config.yaml
dataset: "rendered scenes of toy objects such as cars, trees, mugs and chairs"
crop_scale_min: 1
horizontal_flip: false
rotation_deg: 10
tokenizer: "word"
encoder_norm: "layernorm"
encoder_inner_norm: false
encoder_conv_stem: true
decoder_activation: "silu"
decoder_fused_qkv: true
decoder_positions: "learned"
adamw_lr_other_params: 0.00071
Rows from block 2 of the text decoder of a small image captioner, named by matrix and row number. Rows with one number belong to one neuron. Each number is 128 + 32 x the weight over its row's rms, rounded and kept within 0 to 255. All counts start at 0. Numbers have three digits each.
After each neuron's rows are labels from the 100 texts, of 14976, where the neuron reaches its highest value: "fires on" is the input token at the peak. Only what is clearly more common there than usual is listed. The data: rendered scenes of toy objects such as cars, trees, mugs and chairs. In brackets: how many of the 100.
# fc1: MLP up (decoder.blocks.2.mlp.fc1.weight, 768x128), inputs 64-127
# fc2: MLP down (decoder.blocks.2.mlp.fc2.weight, 128x768, transposed), outputs 64-127

fc1.302:161190103155116140139109130096055147153120170168086169131144099138142165091037108105187082172165103101133153193160121134147119149086091151123105122121183104117103148081173086080108120109150125
fc2.302:127096140099113112093140093116150112102117074140181153146119173097155078162178160150104204118103105133139063110080105134157159124142132121142140202117051172106175091176060156195138142109094146
fires on: "," (16); "airplane" (11); "glossy" (11); "dumbbell" (10)

fc1.664:141100111142129047110088141165093138120121135171142217122153141065133107099098102110089104122129121155122166122127065132127160158167119141117076130152117159079129124139150087082129149155150146
fc2.664:101140099065120202149178109113137147152085107116118079149123104159111146141155124141108185143108108112104089103122157133151074097111123103141187198099135116120114114169107172172177088089096116
fires on: "," (50); "table" (27)

fc1.581:170162164142077124090126123125105125146108144080115129095104128198125148085161081093116142140131141125109125129102124135158121133128078092159104084118137137110109150071126195158089130191094162
fc2.581:100113148079182121184139108099123127110159148170149111130120145060142116163087150144133086096143143111139106122148144117143113132185201147121128140169131124137119107180180104111179127086179118
fires on: "ice" (99)

fc1.103:143083163124107085124129087129160136116123124151106185160158205132119106075142194136101114181105221128159177138124123050140155102154144149120119129130089192117136106130171143113035146093140132
fc2.103:107192116143174135090062159155101150125145143119137105071106117127133182148109053089126144110130090089137093134146123169089137120114078141127132020140130085133097124082125102079166182142128122
fires on: "right" (85); "left" (11)

fc1.194:105170146166131199133171172149090123084162126117142073094185158168178162161140141116126157049146114087151089066141152105188092154120087108120080077149143084129084132140126137116177114111128135
fc2.194:168104147094098055146092114090145138160125128156136132175073095099088069126101115129163096213117141192106163153111153153049150085169198104106181170111094151156145118106112148113147108145116126
fires on: "<end>" (36); "car" (9)

fc1.513:144116142136177116162145137153096114104150124107135093104096144144132120160069163094139114104127103109150108136114143052169161098081103136157079070156115144139080146155121127103098080086154149
fc2.513:192092140117128138092127109098161144118128148139106179200168110127100141137169112157154145185120137183117155134145124198093159151160161126082172189098139067131166115128143181152142166147111120
fires on: "," (13); "dumbbell" (12); "truck" (11); "pine" (11)

fc1.708:125120061153151140127129186098105068056153074170179113123114149096103113164175167179119148097128117132132072100136090143128098145159175088157167120150104135187078155136151072062168116136136179
fc2.708:135090171110123160136140057160128175187110141094134115160153135159145143105086078070134131138152113167111161135122187149101159103125095139132106150122149110085157055126109216183131122144102096
fires on: "snowman" (25); "barrel" (16); "tree" (15); "pine" (7)

fc1.566:123050153172077126134085129139155099124110147084121193158194116100133142100166123123125130133110147083106127148068113109094145135124097148104081112101175140146158123104087084130105129203117141
fc2.566:107149115115165078137194092162091170133132094159170059115099104141150125125162109118083092115132158165194143152178133150152126121135192132095122140154130075127116132089166154127153138084159108
fires on: "right" (87)

fc1.742:173207109110170158103113115172098104153112075119112054093148127090179072083114180099150132117142109139140134138153156087133173169178121141122141146062091170135113140122153178144156166204154117
fc2.742:134113148113167134105136046121138140149132132174151147153085150199139095138120110187134094114141105141142115111095043099120096151117097074140143127095100149129163171086051159126108075100077080
fires on: "<end>" (22); "brown" (13); "green" (12); "orange" (9)

fc1.109:101156136167154105140148125139149138177166093168128140120104157078140074143113134092130089150107163102169127167167126168082138116102146140144140114145100118099153102181082119136144111145141092
fc2.109:179106127139125155098113119110158097149086137126106126166152066182097179158124126160127166117113108145092122120081122101185129109102086125127120148089142148162091125114116147141120082091110135
fires on: "," (55); "<end>" (23)

fc1.214:099131092111137092142133077185106118162088166198148208082072127078171153099164140159128155073073163137116116161125090133143165128090090138080103109086083120155147072132144108119183153029141125
fc2.214:169121129141125149112148174086099174121159076106083025131160209159100104118067109082073098153187122125132116124144153130087122089197152086161147110178168139115100147117140161095104127221110118
fires on: "snowman" (19); "ladder" (18); "rocket" (9); "pine" (9)

fc1.48:110151096122168198114147141184111096136110187147141128078072144082144139131163146144125161115124120098132098137142140151138147102056142116134132095125139148209148142165069077119178092130099123
fc2.48:174052155144137081137155130116129144123156083122126106143176129140137125127123133149139071105141157164117178153126149116110147149208150149130100103172149098096132102099197156127081150148163146
fires on: "snowman" (21); "pine" (18); "of" (8)

fc1.665:132050107101152121169121119160151091142089146185170180159133128077125099101127147168148135109134139133097176151148076166153156105128156113094103122120155163142144125151162051128126103119166157
fc2.665:096125116148177180129172133132128156136167160088089085062138137139107148121177115110081135139172093084142107130127120142098126152111077140190134073176124113083105132096158175126109207170108074
fires on: "right" (76); "the" (19)

fc1.175:122138109143096077124128089104150151066106091166101202143125168104130132072091106068141125174097110138156149148167086130090049176117109137106163146080139152077141079125150087071088165105138101
fc2.175:156098120123127127180123159175117147150171117104162078099133087116152062170183127156121163146168172087145131148104149147139168125186174125126087139190090089107147181141118184152132107179131139
fires on: "," (53); "<end>" (24)

fc1.658:142147123133111072167150131116092136161128166145134162115146123171143123041083072104184141165107086134166167130154132119080095092080121159141055115129135165104172112074136091105071109111123126
fc2.658:096074122102117146139154103134142170097120103150137121123120178069103124174193190193093129100152133125150035188125142137191132160130176141130190170128096094156136124189127159149120155130095081
fires on: "hammer" (67)

fc1.25:119197122140070027152136080134119135115112132162139184147100165114102066059113164108184091185096158083155143187122110086090107136094135138128125118149109126090137141112107109064089150121103105
fc2.25:175053118148193216086076128132153168103147110100120139090157150134188165195084098123067185123138094135146088091133118152172167132156058124108081115097109144165151102163135179116120136118134152
fires on: "<end>" (72); "dumbbell" (8); "sofa" (7)

fc1.357:159061167141158210054174158154137110142131154096121113134127130104095132144095135157087157111102106163117130129119128208169089145104169084181112145123155111178081112162162109195150165168176172
fc2.357:103180172108117080193102061155113155154127074147138093169120089155157136109159098119168117138125173108128151157122155054116180070114121170086147164142134126113183108115074125074173096112092122
fires on: "lamp" (18); "boat" (16); "pine" (12); "umbrella" (11)

fc1.22:163086062197129155143109155125129133100160131140113119125129135120159134124142119119077144141163153131153079101145153098095086108084043143121176164125109167103182115151184112188152154172109146
fc2.22:143124167113079134051167114166113179129153103145163159189124064203131096201147142149119089164149131102145053142083111132161154143131166099117142135127113148133090106167132184107156119127132167
fires on: "hammer" (32); "umbrella" (12); "tree" (12); "table" (9)

fc1.217:141072100064093141099164141114101143099106099109099083135109086137061076156090111181104105122099150139082138208137154093155052148125185129080168129128140086133136151091161062156168159114171136
fc2.217:139180139174117124103091107129172142208139137146159140094137164125162144082136145099171185153123116096163114116123148161125200064113066103158104140105130148082139094163100210135087106151112121
fires on: "lamp" (18); "blue" (12); "mushroom" (9); "teal" (8)

fc1.156:171118078134148122100138122145172070150107155153125112011111146134133068077120157163140163106161082148134125129155176062112107193058074167167120189098084185138162120094132112149103121168076113
fc2.156:163154152108154165055159039123173191106131092196110114130114095206111127156112177142148104108163075132183114114072149145150144116159163075092145105117143139113078101137117160159106094126113107
fires on: "right" (98)

fc1.541:138113076162164119125202144120152129070128166152096081101158110115146177098126075141138189111107128090110151151137152154149114151126102149138139139163094091117165112116165104153077143109139133
fc2.541:124122133097147132084146107116078162130117074155132161143075119124137131157175114135126096090063181092147087071175173182143100167178169119136156102078117099131129089165116180136128116126090133
fires on: "hammer" (27); "arch" (15); "table" (14); "," (10)

fc1.102:159024116126109093095091127162130144168122165097167214114147129093105078164193113184112114141143190152108162141131140123097172130115136156072091114123169122158178188121145071064143102139093100
fc2.102:107198134130109199145172127070096137141108092161128055108087157113139208054088141109123130091151064061126071120120095114177115091183139110148172153152116136116081107135123171191146148126125125
fires on: "hammer" (16); "robot" (16); "ladder" (11); "candle" (9)

fc1.161:134114084203126129151112156116117139087168123117115103139109119154147138132136130133093155129161140149147105140145139101085098131076075179109145142134134124106182108160181099168139113157108133
fc2.161:133130146142082143073160125159107162119154112145147165177120080166119096190150145122108092159157120116134057147067118120141152122139154114098128137140079173141090109180120226080136135130146160
fires on: "hammer" (55); "table" (21); "umbrella" (11)

fc1.549:138197049145177149132073203054080116090165137157058153119160171160149146056120162086150112140169148128143107098137138173196159139109069139138095123105121147112120124091134159072082134096090158
fc2.549:117063161101109082101177054160170144121083165165219093147114130102115051182116111142089125108100094154141131154112136146084088174155222102115149104178137121082122150143123119161178132112173095
fires on: "<end>" (96)

fc1.64:109082126191149141185142136138114135162166095127121143168182120122163115089184135104108104093135187111114106102096158085123187134168107135109046130180108162084131108185078162112092119158122111
fc2.64:091154140116133124108137117124148125097100152139180086063095124127104115174132111139106144149109139151164174134153124204171083145131171131125185069123143059099083162052175131165173109099133115
fires on: "right" (28); "ladder" (20); "to" (20); "flower" (7)

fc1.219:114104181098117227163195128117148101102094117091145130111129118126173137184114162145143134084095143087083137126122147068157132173144113115119132105149114076155143134168149112179163109113154101
fc2.219:124141111176160052092067149147111149164179133153100102096114153141093113076117079087160143181122135126173145131154178151058155041098095118125113074109140132126126120079119124063110136152130144
fires on: "right" (78); "and" (10)

fc1.641:143138176103121146116183079159192142220123154115114136136076115128129126159122119103184127185092144115135154164132162110087096111052124114151170131090132118116150079185085136155126107107116068
fc2.641:185184122163160119105069154105117138088166132173064114123131120110107128102120150146137127137133151104152091162109119067153183106198123130086124106141111121204124163147132141079091152136142145
fires on: "ice" (80)

fc1.360:129161130099093089090137098147090144150119139115098135137074142124050081104126101129137112146046167125129074228129164067116114151102154109100120067138100123102146127083141148138130180145104120
fc2.360:150108108149192108108130121115177141161122114126149135085188183123201126161107155155119132096155110093141134081141136162191141081171096124143100118093155121118094070179166171081110114102166144
fires on: "<end>" (75); "mushroom" (18)

fc1.289:127202100166100077152122118081136168178160120231105160115093145106126080069126095130102124173149191105173140153132109172102113131166150122178151162121080118081158115141143159070103135111124102
fc2.289:109139152068163174126127143146155111093128138049123151124150164162128180177121163139146132087119086138088099089108099073188124142096095170126094095145156171176134124133121129159130142124079162
fires on: "<end>" (99)

fc1.597:114196106109158119118161116105051151068128113135118169080081110138174165089066055064152150139109071125154133110173163139105082161072090121087096112096158166130145108096174086077156133089151151
fc2.597:147100126100075131131142141119180131158127134148149103182164142106092095151187194165095115119154197122101061192102094131225157117196198132147167158157147137094120150149116192195106139200113101
fires on: "," (70); "snowman" (7)

fc1.530:103158122136159137156172084145124157067138101161126116133113115111139095114035137059122142166140112106141175110167128086105116129113164109152171167170142111113113102197089094080136115131151098
fc2.530:188126144105101128117077174157207129136149142093115140145165114112070123171214137164188150141123148132087104131076109149162176116126097141153121115071113089139152166093140187181108111166086155
fires on: "," (68)

fc1.498:194148119148118117138166159111151131108116150115169052051133146136155086113078135126098172138166129086117081082102153075118095159080099146156172125112108171129137141118128135134104186159100155
fc2.498:146124151129109144057163086148110193184108122132099194186120070189128145164114115150129088159090118128171070101131120142109165163134190121102144116043122113163158091179171142126146140104116133
fires on: "hammer" (23); "arch" (14); "table" (11); "umbrella" (10)

fc1.762:157049106105113156098125100147137069070080123082162181115110096117091088150141128122118115141123109170110166121183109119087101114122136091132166131097145200204142154158086011146129097159146133
fc2.762:112118164123121105146183130124108157211172128146136069145121142129148192090153127107161112098156183061138104161117163137164166125159126160097099155154152066053149114116200204120091141127106112
fires on: "snowman" (20); "robot" (11); "rocket" (9); "pine" (8)

fc1.115:152083143129108092115122130161132110118087079165161120123096147107080146108134103106175138180109071151167127156147103126075052110110187107133163120082151201167112119122100034107105123153149158
fc2.115:141103128130104168140180116086122147124170130091139160164140072130189116149134122149077112087179153112109116156138140154152204163175096158123082179176109088065179124138154222158128113133087077
fires on: "snowman" (20); "barrel" (10); "house" (8); "sofa" (8)

fc1.339:173120158149095140081160115184084141139136106061126115143130125121162168182103100110111183190128136149081115087115171054147122163182121088110137088142133109113091104144183138103101136162176083
fc2.339:073170151119112094172110142106147129099145163154185163106095182118095073113148106128126071074127172078140104178152077185122096071114130147161128102125206118086137185095095109140157113139113140
fires on: "right" (71)

fc1.38:059144134135110089106115059145168154154121109161110167136095160053093099090140133109125122187111191089176138202115150130054131128107163168097198127112113139155153127133137117097070171136107088
fc2.38:204150091172146158098144181151089079121143090109131101093176130148158181173153120185137129067120095124105120094138109137248141141166123100162062080102104099104095122111135135153131093132143130
fires on: "hammer" (16); "mug" (13); "teapot" (11); "table" (9)